config.toml
model = "audio embedding model"
train_examples = 78125
n_mels = 64
hop_length = 160
input = "log_mel"
targets = ["pitch class"]
weight_standardization = false
kernel_size = 3
widths = [160, 240, 352, 528]
am_softmax_margin = 0.2
optimizer = "soap"
learning_rate = 0.0018
adamw_lr_other_params = 0.0018
max_steps = 7700
warmup_steps = 770
Rows from block 13, named by matrix and row number. Rows with one number belong to one channel. Each number is 500 + 40 x the weight over the matrix's rms, rounded and kept within 0 to 999. All counts start at 0. Numbers have three digits each.
# convs1: first pointwise conv (model.blocks.13.convs.1.weight, 528x528x1x1), inputs 66-131
# convs3: second pointwise conv (model.blocks.13.convs.3.weight, 528x528x1x1, transposed), outputs 66-131
convs1.274:501487476556519493509460451482526494419472573506607484419500429533499535529535508473490475528527518547528447478471477527475465430556478486426542508486464545498505470514556551474496491524499481501541
convs3.274:496476517496539478523479530500484470509474462508580460488488494468545516446505491478505518586478523468509501500543442486479512533513508588538475484505489504490522421561434526480489545535495511501536
convs1.275:561546522472503375561532490546506483474522444489487564520536612518494567496472492550492410581484484551533455624425514482406436508499416588493562499488547564497444458537525520513517456514536484526452
convs3.275:539485514479632471538442474530455469492467464480557533529477574488519473566467524467460553563501491521478460513426475475581523451488516505471391452456510480426512481403513497430514495567461549500469
convs1.276:405500571418506449444509516468448490512507473486529430472532452502487573491509495503513535491531499479500516499544495490495486487601495531491506556483409500473515505478520504397458509497483453585418
convs3.276:499453491453449487484457442510510485440385437508492491494528516492439553465503514424539453525500491518497509566498515496501484530438523501487505428509494508460513532477497458439493454540489476500448
convs1.277:424557474488370569434438466503556531504503480493546462524448505539557471451493518489463483425441513505496506530474461484490465484494493554553446430504544463505492528509501520507462507490405520521560
convs3.277:524447477536453525501259502553517510513563437489460510465498590510430539436482479564474374579466493566473460568536453486515557503428475507488569478511448500523517534533484464466451548507484534531438
convs1.278:519519456415521538493513505506457504512530418513529503546475497512534526441522599479505528490508543461472528433554507559475509512441546422535470545526589473436504447553487497491474556512510479488541
convs3.278:549496438450640501487534515515508520483440519513528464504482516489415528441488656497529521529514476517535515519527521464494470458489484493545541485484528455506556489505531637504531405405466528497537
convs1.279:518418499461525512531517477461486533510491495452565501526474521473538471532498503482492470534541487551484519590472492511586514527539560486628492520503548554403534543543447520493486463518478504541493
convs3.279:480468482433435531512454499498523562440536469514501509523491452471502443417569490464490480471436524449536475531523496473499470421482531483528495473518494507488422522529510453501476476478465484522544
convs1.280:448463493432537510473447511461538451458477488476464553555443600486509543536567445476535530568514514512481508558552489513509467560477458575507547472487440468510533485502537509483499432541547549458561
convs3.280:480497527480456565555518490483497481504463584529547556555531500529515511438473442504545488502513485498526527519452538518562566586486489529517517512471521485354576471516492495497568473553517399374495
convs1.281:443524464477469533499590461494555506479386525537451471518514464515392455462555478492513509470527572577532509494501505533521518557376507558559511510478474565449463497507466464488497550527428439561502
convs3.281:543507553420531519506532502519521521519531518454436475449530511549528476475552445525478502461552511410530519452568441533452500519490452501457477524470513481513517501509492501451450488485505498456442
convs1.282:559484471489471488491533456496488514509516429484537509526474452590525473495455477527437482528527501473464502472454485456490554516476522521460551543575577534432515436531515443486507443490496495485427
convs3.282:516540476484459524510547481491523511488484530451507499553452477520528512452514490503482447508489534477526507487529520423530507467442444464518482465466503554439487539498484514554480439472518486487569
convs1.283:511491473455528531571490502508476485566535539503504447508530495453499519461489547544523433532495516452484465419450529535454525487431447587513479539482478553495499500484452547483515466514508533529495
convs3.283:523547555470571550561528514545525518478497544511517553521531537487447494466508560447478503597491473459447471475511557505563480471468501483525540452470456453513558460527513603561420524502572530537509
convs1.284:494471473461462524498502504503544455556499486422512460505503496527608535523469433490447487450514490482480576607510434444577381489509557466564529562520455528534481592504521381560535492448517462481427
convs3.284:448583462452562497446517495501559501537521504515495449472434481510538526443512546439585522502514437371523448502518395445454439568550530575472506501526521505407501491516514535583462486519494472531517
convs1.285:548467496445447523436472526529457507461590407502527595466415494447566493519519519446480441607477539460418491484474486508468490490478480499437501459475457419507522453549480475401490420465582511517459
convs3.285:469499561512435501473471563479484560523427470630540561474460472540432461518401552521544513570538588467469489428514410429574482497471447551526507473525489489523549525469489514492464481480514516535427
convs1.286:475495516505476521512515545472476502544314445537576512503511539451501546512513549506510512482607467523418477543440445505525461514469498451480413511487469447561480558444484417491492477484453460441438
convs3.286:484432556442529487470516490508598466482480405561513494533548582515533505548455541457521439509485495501374524467523546520436508533477452488471578535506509469528540513493504455513527445509493506416499
convs1.287:460515468529460474502524487530504577482395525560444354429465505492456520461452404577522474484558571486525484523508463499551522483524429472510554447497560531399495551451527479573474572572339540536510
convs3.287:506479566530443472519487514573658633447543432515479477490493489569527544526579497473533538489501476517555474608516589496513502518437528465530503453499558451457488482528525436521495505510332499407584
convs1.288:545536538488577479522447470500448532537532526437501460517575491541528481491507471516504546542523495456506483464584601505485497515521563480439461503505445574500472497517478523578471445513413526478470
convs3.288:497491479506540550549449479465486468458514457509524502529457458551536519471508452594476454550471497356548458597526460527499523494478429503441469437445557492531571584573503402556509474533494502496518
convs1.289:487561564430484490474487476495474556573495534493499504537498566501559509525443445483521525451618500527537544502529463498500477454538417500515486531493513564455526559493447509469569553576545506550520
convs3.289:497463479498485545534519480498503490454433496509490421439438534497451527469428537497489448558520567544507484443497452464453519523547513514447472577481574520551495524513515488430498525531496541449538
convs1.290:407547484498460521527514489449464512458542536499496479534520539493499450510487502516486481460460523550496511447510510492488490516477495499522483488506531497616548464495498483454510501437489505493455
convs3.290:498506426506509444444551523510472502588421526518566520493550552536534457501538490431508474524552519473542438493489546462490516530550561457503447495498535482421539488515559504549546608485538523547562
convs1.291:535452462524477539520581501485484469483511464470503439505490516520477479485543496581446490532516504555510437542559482482483488510493477543460491526449628438487517489502435532525553551527442481474390
convs3.291:467549553470516538441601596479500303469591444471503482448512481447495459471500493518540523549482552531541532482509584537475480510476538509515456547524427527570497586566530422502503551498621509386542
convs1.292:595451506536568520555474501548503503548499415525511446549507485565504458453441548448539470533514517517567463524495512440480532535620471476566490482436411556482484502511541462520491588499524504458513
convs3.292:499542547557585440576486495513449512542530442541484466480415518522469506507491503559476502528554464496418519508468498489483450512553428499563384439528538503513473508445424598478513559483505529603544
convs1.293:537520446543544478528473513471516504521462531509530518524513485520502503481475473502522529425587519450508561483512511469502465509520484445545449474512506495574493496504532435511448448520582523499536
convs3.293:511507535550523547500480411528521501535507529447521439554538532537525468457442503486486531520518494480547461428484514544458538535482497528476489532540500485514496480467488471556549483511515501492540
convs1.294:534480524560493413509442445457479512498478543512351469482480518446518505551445481518513534525509498530509603469516508467429529510573477499594525471503546465494494543502416510511531452493592439478492
convs3.294:480519446460515458495439530510521505535516549599560531479486530559511489506473433466543603474467469523429508512417443435527499392486439543484509472549529551513457440537528573514536554450564502495393
convs1.295:521502453444495492540528525548512531527535583408539512503512450430445549519528449500504445482468541577499471564516580500411510543550556464606553422582482522603424534515548444452491544475536536441451
convs3.295:502401440419495576495513515533465531491492538444496386505492492592418509520527358488500449448565546510421504539566413435478464501527456524437498479624555480410408432437523472544564401478545576439512
convs1.296:524406517519538467454479509472502515517463493517491519502481519478533535502473515508494479473573455451484465534531496518446533485471525464496471503502487528485515518528523533511549480485465518419524
convs3.296:527486516514522510473436479476514501432381421478441474487510514579500479498509480458445501496529471520488570520484524426491531534505450552444498499554510505477521529520506519516503404478489536507480
convs1.297:479550526491519509497507476497491453549532452479437502452412506476517495458509465520433498560490512523460453541494534566447544505484485481499514490536526546459501440448528507523592461473504511433484
convs3.297:500449483486527488543420466488438424529498436508454459506493518552420470439534477467480548475531535543576472477484442464513503490547490492499522398532491486500527425482452541468466419500532475542585
convs1.298:390522559552529571533524501572492534530556538456446537511517422497507464453480484482502542495507536551468477493452552577514459556436470543477571502511565544513442427528475440554493532497530477447521
convs3.298:449569457542553477559515539434476498531471516463500512637481471531406476500513490526516476591504542505509593443488551458506466451485443487451497508516508495451453493514547599503465484490518478471473
convs1.299:472429509491459413504477505469467490523547522500435533506494477455570474494459537501479550490462538518531533485428520516497495465479507493508508512541556501527520486527518475529445541503510457485537
convs3.299:501486471484461570505506514455502455515590458494470457512471490512504521443499510508498483473514509560517443479435488472511528477509517540483494526482481523462498472537482514541431526526449479558474
convs1.300:516527425509458460507473471528437540521504539481523495460521526396555533477575530411504535413486513523490467528536531511497491505508441540553489516481461491524504519514483503482548534558484466454525
convs3.300:509508486553513496549565474449492504449518484463465556537490500529468488589480499519455528467503476502478497555504513464490452534497465473581448538495486477479481563468552499462484462456504474427395
convs1.301:511488471514569463507469569498477443487594447519543448564526489463529579575477469452529497509551420529523450566541513497522505551438432511397507506528557482524506466526482479524467511569506433576493
convs3.301:399456484444397468481545538499500477468507535497497553457506483477491469432489520568535444496518530466517526564491458539511510480459519456501462589483495607643477473486508547506530556463471483503472
convs1.302:571485478549522389494497537490468518411483485523576458491507494538510515564469506475556524508503499465488462548526517492509437475538450526588474477435566503478516502541506476502489493493487528483500
convs3.302:538504487549477524567509442460515515514490518508491448492464566533465443478481493613493464522447478417495522482518451490477521519507533474512494436502491580607472550451456468510506510504497554473455
convs1.303:517441531502481517538513447432440455492534486459592556520519567451413517448497588549480519503503424512375512547524400450536488512483414448475575499485508528497536441552458382531569472498504540386493
convs3.303:516550505510500470495517535513477419436503556596573480492487527504600547426477509471525484525488426434488521481480457447480525528480504482478445481473527512546499428506519604493528495507522499540521
convs1.304:530503509473558478482473526541474478492511528507512548450558409518495514439496545483496479481507487508512477523547496503524509449497445496504481535496463485493518480487524515553500453537555483505480
convs3.304:452499501491511535490547524528519490471486505514459539452541482455527511495530464456490519515506525473520491469485448517476458498471529554511428445465522501525478513552472516538485500486576484500496
convs1.305:480514478470547486544478500420461468489530564502522473524468510466471499508493522482494498505456564490502531466482563461504483527498472510570529436513600488499515444500470474541533500473526497501516
convs3.305:479501469540468501513445454504484515483501593458480419430494497495510467416500500477519471483496534448457562427520420432517514587495497517504492472549484527517507518548476459411466548535479563469586
convs1.306:500466485478536459501489489513432488442531531560411580585526486532505454589516485552503559544523543597447493482486437312427551529465504521490506488476405502493479519584542473449476536487586524453589
convs3.306:516521527487490457540525519507522456510581632519501551484555518515501413428501477535478523405435467479513519458527581555481536510625552468515516460477534499541469577476451579447501584549412502575480
convs1.307:507518446394419518388547472432501468469527487531544395518520498587551475466535505468504541463476506498461483492453547490549508518440463605522457448429426510522448480483497518428486465335526507476549
convs3.307:457512485459523528495403482456542482534488483509464494428469473479419471423521487432476541488535488527557553457479531468537519493524510521521541500487474523493504483541506581498521457521519496463528
convs1.308:481506475448515442489445506519388435498409494484497482462565406525563458467557469563460531552511515490583548422457495477542453565556491505526467487517586545510433493492494549496566605538460576523500
convs3.308:403489477519436463475543481499482537489472547434402519560473533544482506475488436482502445387517458508485448474478437619545410513423464493492444479464497574592517485568478499487531613516476484553505
convs1.309:558536469376459547534492488497472576495538464530530483480487532510563453490518522501551523522522496547444538482485423503499438483515437544485514432483494515495488502505552504477497520485571504501464
convs3.309:517470568501482450459469537520474467441442484447433511486502425485433472511463477528492456510486483463455453534481498445522494456457484504488524469509476519447502496477516561442505515548555482415480
convs1.310:522532456481501492523499482510477493493528482528482467470532517467557496433428515479508526482500495490539498565483499442521491398462443508517458506506509426520532479485431542562501507466519489529459
convs3.310:493515509457500505470512499548531471496495492493469490437545455514530499521505499477492485460474484568453500507460515501566470563529495527497526498494552478491475505525431510498495509512465530492480
convs1.311:513482468517498489523518520510555512436529481501427447442536546501495528539533499469480513532511465474468518472549456469494494477591421558478480431518505528499452477485498466522550466458515492520485
convs3.311:461499530548557497513489413498535477484548478404534553522443509514500513465492488524538490501495517516537511469433550511537463496479524481526506453542487469492527565454490554500518496492464497497538
convs1.312:541498454390454505452465474438559548442519502523484547463534553503551526451535517521470474453468496524471500442477528584553548568486550450502465481509576497481466531521492394499488491474480529519500
convs3.312:476429452566534464596480564498428559507518464531543529504455476544460463445475446546535574404425527459506499477515545535449543554514496526547492391456528491469507420493486539423436471499487434479560
convs1.313:511550497545492485481446585518545518583391487555506493413533489483495432492492520531520474534489480511489504465460428569529456489525487497468476479516493525497536459506490541524509537551472486583512
convs3.313:503514539449486498438550509475532503524470496476482506516551457493467584547484463506471463512549485559506511478509485461522493495511481553541480520485499398476538499546483478520503474431523472520487
convs1.314:452448448540559482476487505470465481561470456572575447503527513489511474559536509514493522468518528531540476500527541468507476564507517557486535454525453495462466513600494486503520483469477510577544
convs3.314:459514445416454555482529433455476430525616544544522512454578545516494474493549481528451526467454524493404466511467518468505599442532480476493481527514486492590492523534504504549502512480506494625507
convs1.315:471512494521535584471473456429479529481546471446453449569554447507478425517461474517448451521514471534519532526456587522547517470460469554462552535569459491483485472492519521519505438569480481490527
convs3.315:511479485452487496488496513510475467544401397567567491443476447491466444473463496476506562526494492469450485525556557573455479497497516531468552448501486491495586556452534546546457530468541472418499
convs1.316:505502437524533456513458445512556518531501453510444476522472502546494489472530474469450507540476532502530495479485491537514539498513471526535517529498556455502498472521539479474528473538494479482468
convs3.316:508508455471473551494513485521538466498472514534545482507566536517541489513499514544513444516510492451571500499485459493504515498527484561459432499582490546516507451517497541532486519489518528503456
convs1.317:531477529495467556524477465504454486517430583497504527533533564498468478465497481474518542539519522479488498472480535528474506486499540454447506418463555587463490566462504509515482474484478465524509
convs3.317:500532501403519515457471445513514503545585421517543488535545567559538538437513454549500565495521459588466447544437517458564550581551543575458423538480521529447487548561496429513516530475520471498560
convs1.318:500444521571484452460423535501490562533450501532497518526461518483548486475486528521533533468533543511495471489499558371506496575476466482437487536489551506511457499449504502400502460489507545462482
convs3.318:490487486515429443450460484546497560486445486499496490470461504536475505455490484474508476453460508509604527495480495521499481517532466542478401493493533478486496454521466440522459481472504498514507
convs1.319:521509475516474426556512504487490506502510494525506549488452504478501510521477512491498549461498473470462497567518481455453501512434474486482490484512503474557479459491506475485506539461536531506428
convs3.319:466537450460468485516418530486495428497509524551514515520483471448522480532500474452494522504565512469530508522523508421502503491522497497557537474426487515553461504487504470501537577518580503565501
convs1.320:543490531542496510481506440439458479518433447502482519472518476483515463462479569450478500514487482433492515457571497531481543504500528504556557494515522530458534527505462506496441491529531440538524
convs3.320:525495456458560574501493475589559442498535427531518512499405528477485545448498492515536431434511500511472546454620549547511608473564533499525485546502561511404441470487511502531479521430520482584462
convs1.321:499464519541511484502524469493460449473481529489493526447537506565494508573467501556446438461509468500524528516553496531497491448501480476565463473560565491521506494496575539498487577470548511551462
convs3.321:508522513446508532456450537492511581523482488530460503482486487591490501516478468447469526554502476460498495470507468501456464427579463472473455481507462476515517542468489512517464407461513463489510
convs1.322:537514426508531491409481448539532519499495505478535518492489463575425507474501471433566476484531456541471465402540485600475503392584468509522444512630455553445476496461515495630456459571593501466583
convs3.322:518402471502493468501534537497507502476503525461415445452480506522621558473480481486434473555484465480518474540483560539489491483554537473530469556496544494494495487531494395441496543457476506582546
convs1.323:431447486472411485519512518513508455564414590439489531514472514485519419534440473547451563538526508520453429441523452618367447532514597499550418478502432538497449513536591532486463512469393451497553
convs3.323:435479510498462513511503569520498395464464496468442421490499531487503517531424500480469513499511515431446489513504584506457454577495499436480423450501494458527525559517485392523488546526467467471489
convs1.324:496536490520439560529529474466474498546497536511549505550506505487485461513487518501485560553533506530472528514525543463482432495540456544495474471485473435487528506501459502554508528505506483579453
convs3.324:499594485472509538385571502514558412476524425492534552526528537529526462506482459499524512534502463526500515431426456573448534543532545492483510367495484434442496512516458498479465547516504458517523
convs1.325:488476502493462546506526506512501552537536595437486489406487449464542472482473486489510480582482481456545527498495582522454508495531422473497518479549424448545516513542471520461547459455494451512485
convs3.325:505484503498453544474543509469514425526543501514485574543482578512501512478494477479532504487550523482437488534515529451458471446519444465522504526491501480562486429591515497427503479482417526562489
convs1.326:511522436486463494442559480497471496530532518542465480554470518592517499501517486495457568439486517456493555469518460515512507508429478512447472518552494428537460482548460530494473514524482520495481
convs3.326:515439524478492454525513460560463507488500515516518476444521447534528521491519505491471504477528540441494484519509546521511486492452515470551533465517520498532556492540469460469520493508509543525482
convs1.327:438448473497508474529510525497539444445458481527515527420423518493571496475548498492514449473491527512471470491476523454409486512524493501532470514533556532497503550554498480495538517468465529509576
convs3.327:517504489498456493441542534503536537499541512510500545463509385500461472459526531512504461492524420461582476484526420512506442524434605561465498514516514485471552483469576400498522485522526486487506
convs1.328:480470493467480461506529449473465517499416514573392465544521463452527442513477479443573530508443523591492537484504563519499552573490452500484490530465568493446502531459545477514531549490557510525487
convs3.328:480484431539495537439519522538546485492523435514579524494488470490486526480526439527432472478521504490499463501496486489531501512536508513477529509458491512452437459545490510553480545529505497449565
convs1.329:530504494497587515499536489466516432525590561518490486559507515463509526497480561429506506532549512509549452518463475500451487481450495507449529505494479496472460555554573525500506467485491518503501
convs3.329:475515524522485521489500492518497428450531499556466528487471447492491490496517516579474508493448483548480499525544509493549547490507517534483496553470499505583521505474475455540465538493459485416517
convs1.330:464475493412549527427439514490452461502513504516466493560490502419484477477429527566510522479483597519546536549517520443493511560485523542503518465471561544469515508386449489499401545407517480423420
convs3.330:515507496535468513442508483469496561504515529463488471480595480500519408484518485522500382548521456539492547504500431575526541513497495501448553505474494537444486482469503410529510497491556508472504
convs1.331:479472505572511545523425503482523520519545566484477508475525451510545549507497546505459567539462534567484462502490502475449500546532523491543442447476493513472510504545539502574501512465427517491477
convs3.331:416491489487514544481559518498555487566529363470424451527498532519500544508525515455523371528490522479442558533588476526494451500544483528560634516529481487506484446523485474503539534496483508593497
convs1.332:524531441509482441544480450566464526529428495552509475510486502436537504480446516420515445526526586493563529499489468474506578526463503475550469479569508570559510455521460540519505417501440536522506
convs3.332:514496505483479527478420454447511436521489510463473484459569494522521483533532560489460457483517519493429481511503452461489533438475506503430530497495497494523554456465505460519483502487496497423482
convs1.333:499453533453504508560521482479492490480518455452515483516519502543529521494537508509500481504487512500518539479501533549490511459437468512480507537511489491514504512504466530480556496487518510461522
convs3.333:547543487511590509469509475489507544526553546510474493510462484511446514474507530465536497524487499508517499450483509501483465491500490496508508570488492457548504520462514435450488501496555482526517
convs1.334:500475594476432549506424555502520527541487476563519516412483518497472455554453521502478496527537465486491504518518503435415514479436509525486545494554483536509497488525523459493524528501513471563480
convs3.334:522486480483487473498523536519565475473501559522522555545431448491540458490539524553507468408471560538492551562540523518513479545532465557480595502538529491450435512460422570489476523530481501499495
convs1.335:547473458529480495480465513485440510503450523455538500522517483512491522458485490503517534541515505504532536555437469478483508551487492490519457512550515457544483532559506500542471567521477475517499
convs3.335:515522457498483510539472451549507515496511498480522503455506537474474500540513552449505472456539536532530456537579507491530545388443498525472541578470485419413529484529494527495496461514588499470513
convs1.336:493390473544506623532416609480579418549533619474486526483517548506489547469496553571525432502479500470515491489485495533508481480524509398575376515407504523481554453435389410477449537538589418512458
convs3.336:556508494480475444476510416446515457501448569462509516491427471481449501472488528562456549517490510486413465485473559575484551527496559495532496547543494473428397519455515521448479396453425477474481
convs1.337:492555519500523490485516559544526445467507505481505459452524572557500471514487538535485468446472453504502524528502482496450496479521545559508525501520509500472513477482476500434487471507563544498504
convs3.337:523393475575357462491519549461495497506573381516510573526566467510533484554510524443498490441522485445476597470509531526546476473448500475503494436523492553437433479476524444519505466439483445539475
convs1.338:510478546525461513439505501482516488467574470562442566486534479521492510460530488511432538457463581581504534574498462461514470493467544603479527525506457544476479575521484510474489532479463481513511
convs3.338:461483460456468513532505497540488540517487477542538487514474535573475549484495514510461472476483511495517492533550542517502504485466538514522505490484466530493408573491501495487499534460455508586526
convs1.339:486536439487436463522468488472430638465475475548557487462435520506527466492522488442516493453505480554497535523554476498545511479552545436549489518490485537503533462459354446526470544453623489436529
convs3.339:481585521553515523535547543517496631481590417484562402580493554463514519433464482408539580517562470435485574506481498569521573544587504552506456477507470483532496452527484455519462409568483456439446
convs1.340:462471499530388539514521446490418542573538549405530452493478468477504451518483472505488484457450496438519483516455446438555469550511509478559507508500523506523508488578554539478467524484464504447533
convs3.340:530435471489541450539529538529518487497505490542517479428468476569541536434532482413546512513500467474505499537438465488452567481457517558464554509504461541568527467532454463475506471461393496479465
convs1.341:517499474486496469506523470471505478563505474453483461530446542492497534466578498460501518498480490487542481469480476486526544518536499535544500545499484481501526492456533445515446483469468523494551
convs3.341:469474429479463496560480464515480460496512561475438494463473440468493515465455487564483485473464461450499496478455515495533506455571523504555508572536488551473464494464498452458552468528549494522604
convs1.342:520617454408472491493476449480412546481437478603449497525491451526464531460448502474468534467571539458447465514521498512533409550447559457471514517450490423475485448462515458503575496537531529441573
convs3.342:548555457516479522479509465460526533495431491537526596497535481538419478476485507516504494462450461473487398444521447380522511512471475513492580521489481519558539534519518633532490516469532511411541
convs1.343:498477471515495457530501494474466496507462435490436540519532535487497476518485539489531514542489543473477489524515432493451493514514480444527503460456515457525499482504478476531502453453541494493599
convs3.343:504480539470523509560521524487519492461532531472511469508529426569503492499534436416481479460492465491514556493494553391474456508550468511449451472518485537483479505488497554457446504564552505485438
convs1.344:493491460530489554501494466559500502521510551619482477477511483494457514523533513502507486535478500484494500444531510537479415401498512460529507423503511519517458524484546474572415455508490486506570
convs3.344:573505423467575513489516537510510533457541517517509512471553550543444542506541530473586556459505414535489563566481445414509477474587498465528541548558514522592540579540473398521580526545509460527486
convs1.345:509568496510593468437556453550438580471598596525482529556459510483527460498630463523423445515540558507512519522499454455494521445549518410507462438598430516543467466486523476642434531558410557483524
convs3.345:468483515511560533464613538491493485512546542428494513484484496500536542441504542486481511432472453527478522500486514567485542430499452540329523468485499468484533396496507492453520508505417488493506
convs1.346:477526522494514580441422501530478475462493535566499464494551456483544549485472504486491509483526504468438471453516488508453508465534581476405488518532497482536502483515505537496522530525552484457516
convs3.346:499589473482461488538452483522505431521512443533521546477506505501503501515493525459474511461489557472465526517460508513484522493524513528470502518490545476496540517508511514462523567498467498578542
convs1.347:530546507588547454441451550493516510532465507469532520514506602442513441465472443489506534498463566506446443492515456457476554526491591506505462440485524570486508480555508507488497545485452494507425
convs3.347:488481490513510522558413538481524463459500518496578494456448497470518537403527505421457473403493520492510546526470429463463508492467523537442506563478469488477474536491533456459574537548520535537435
convs1.348:456462528421534499517475515515496530486522457554545495573496446568475516564476470484531478474532479484496558511509490570493511525557463472498522545514421593468525506416505520515495430545465467458553
convs3.348:502451482467381482516375505517503498571532566528535485491484465545526488476500525462532528538547381476455421504534532528503394506553496557450485516495535460462511503448517464499531516507505473618501
convs1.349:506547520458525454445492416425539490533522590505427534527489492494513492462507545481472525464482429455584579522522604480513545507406541501471541447479482567504481521483454501564495565417522454506491
convs3.349:554536578444442459527509445466555527563451569485515501560407498537480511493452526453528424492550528504544524463460539619442583493532500496440454503489514443457536394482476593517516514566598487470472
convs1.350:537465518487535543476414555511504546540504473412458489468483487498559479465487595466533480554460487611505575533529506394505470580397381450479464442525541483558531487480486587448388525587434497615477
convs3.350:589454537557493481533463498473637412497507436432554471474528465429505500455477531571522447503474484423443474522537435552432561517541564542506525588533509470573467439572505514640531443482530497499593
convs1.351:499432456499471483497535441510486459503528592452442485504464444509446517434514479467460440466515546556423530446445514506471581524508505462502453477534520516471473435535464504599534424473503500547517
convs3.351:509427441518520482463514561560413546455513601526499472467528473512563490514515456481496439544494536521490550475463506529528529517514486584510544584446507530488501626499532537461513565501542492584506
convs1.352:512461526365504543473500611460475505487449513451476436463519462482519450494509442507488525531522477427523514551473448509435574420492444576487515515525437601381510501489558572491522548471491503495451
convs3.352:517468490586403481540442492431463520557579452512463564550442531482470519561512447614557483483558485508527528501538525511581516455508467460527438472439516459513530523525519507401530530474489493488463
convs1.353:462520502461473451501557476510495521471526537486504470522475505440552526521470516490540458494553464417456438482626495440551633554476471494548464510529485475461512482534517494584453454468505524502440
convs3.353:539475498525542545544540559531472495460546484572543481538571576434434492511528556528485557481565523510471495556501524444498521526489452493488517537482488504441495516497495594497534495461515475540405
convs1.354:545489465540490569505539520490539548508354481509457545490528430550493533540548529397522461423482590495456562511496458537549500472517547530464506481519570569547513518487542459514479535559525503510563
convs3.354:500500549542492522417447513509520476461414525558467638454506549521425493580508527507514558449460581578490471484528525549550469528491484525450422435496492501597447519431532588468432450437526496527478
convs1.355:512455466544504499492448529460545514535457496463538430537500484495493496543500476506495534534483506537537524546468513498491509517569528550514429574512572500493571446517563519480492503484465533487464
convs3.355:466424507503519495564400443502492513527451456564511495513543479503546526471535486518444436466491493455538487452509524481447391530495487500451503496453509435464528425471495464557481446530449473468463
convs1.356:401453480571470503495447584573522454525474452500478466445506492521517532472504514525506535483468479578493489548506619506424604507486519540485482443488470543513488523622522498519528527503511518441556
convs3.356:511487484512556473415415455440497437502459443569471494503503500509467475412465503591465571482520484409437534554464472449527555444450507491518470491462493520476523480440513474489484485510415488463456
convs1.357:483468466497434557501503576478502536549554522490462576499541523443561529484515480490485371583508544433537484491530546532473576509403499492472553481521516578477475505544508516435568543489493401569426
convs3.357:475487473516466522419477496458499533457559536470487481553580493482526536476501463509478589576454488466483494534504457474482480470567453510445516528488425472551548528509519464606506631561597517479572
convs1.358:465513505475513527482502502494498484547486550499479548497492538507491543533527496481445481479489510481547475543521501478438472470458470506481502518499480517489481509525529545456509481494538508501531
convs3.358:436494519456483515476570523512504486491479530480472535551476467467521525477503522491541512533514518536518529484493529533454485452541505502454411474500472465558504487476539473559470494495457524497511
convs1.359:492518506493495464458574492490518460507504470564574546574480509494581540442525449504499586414521458479574456508573529456511478532551558537486528511470511435491551505481511474478486511527485484442510
convs3.359:492438430533421463499477555513546420513542530549496498528475498464528501456501543538515530541520536495468546573478488511559539490502564577521526485484490492475559438492507484600447402550522504489434
convs1.360:518442525483551510457430556462533501458435496468537572422522461442393446472484530558514511525474479493513538537446454466468404499453513503466521524479520513515524501497505508517545532503536475522489
convs3.360:487511523463516502479520504453535476511514479543560535518474522466572528409526517438497473559504475505462535475468511501505523532461574464550543459494518462467485468578510457509507522496505489536523
convs1.361:484471487490523429492485502500495475529459454504508481514432539473538474548506531556469496509468446523535484531512524509487484492486428459508537553509514477492520509530489500438475510485486517438462
convs3.361:485480485532515500477515493504521525505509480481473523490512523490518556498455492527509451513525470515477479543519538482520517524542499525525505461513509518492479527489507543468519514521494552501519
convs1.362:558501539420522618477470465494408521507524462521555483467445456498431537442509551560499509445573487471498511448452512476482572520472474421513500574485480462449486578492505543590567472470608474399507
convs3.362:507404478487490490516463487504617503475474471505506481488490491554448510504461480523501470483518494458565511564481511497498492445486502504516477468433511531563533498507532590532465551475544481502563
convs1.363:516532578550418440512500483467492438505469496460484469527500501445506506524516437598500450546444560348458569498522496498465430471479513507518510535508423526579485554566505526550491554454471510504485
convs3.363:525497477443506566517555505468526584493519456488453423492427515528435460436530493455472485587510414506588463499483486547489529505558457504547587546545500476503496449452440607476419459536497478433467
convs1.364:514495497463543495525471532529530537508466503492509532451479588556570495521464518520428489426527464486530519482507483575483504548568515455504508552513466433593520456547430497513491505544449503498541
convs3.364:552477476478568544516492469511378555463628590527503482502430555550538493529430522521491555498506469440528467496491493429435515455486499565449545505510481492495574482534521488480516454492518523458461
convs1.365:513518537443430542495480491544416513522490532520454494517487541549533513549516474502495470506502399527462487502500583487470481506458503522513543504462519507479558544508554511532436489544412477468577
convs3.365:463567544580530545462551466486507442449470524510555501516463447473514491595485472431495478586514453494579512521539460536484481475518586500480464476480449502495476474542589554546482565556539487523478
convs1.366:550505519544507399558498511465488513521542605380520400492439490498463512475528466512462506481479554446468473434485564451540444519539457499563498480495575488509441560541508538485483451531425440530463
convs3.366:521470516534474469525442515518523588511504542583490456526532569519460530565451477494513444488497533544560495501510526454564489545515401580485466528506501487587468562514432494519577480464507515434511
convs1.367:476459447489545473572513527504507455484519529553506514530476496473530534497469506539483489501494531450469516456473549476557526518487433489523469510505515481478536482445466519464477494529515520438568
convs3.367:562498508561452466517500544493512446524497465529492452463471461506551491500479484437483476493501481462551446494502513461539537488496552541535512494518499499539556529486527472470500523477455496435524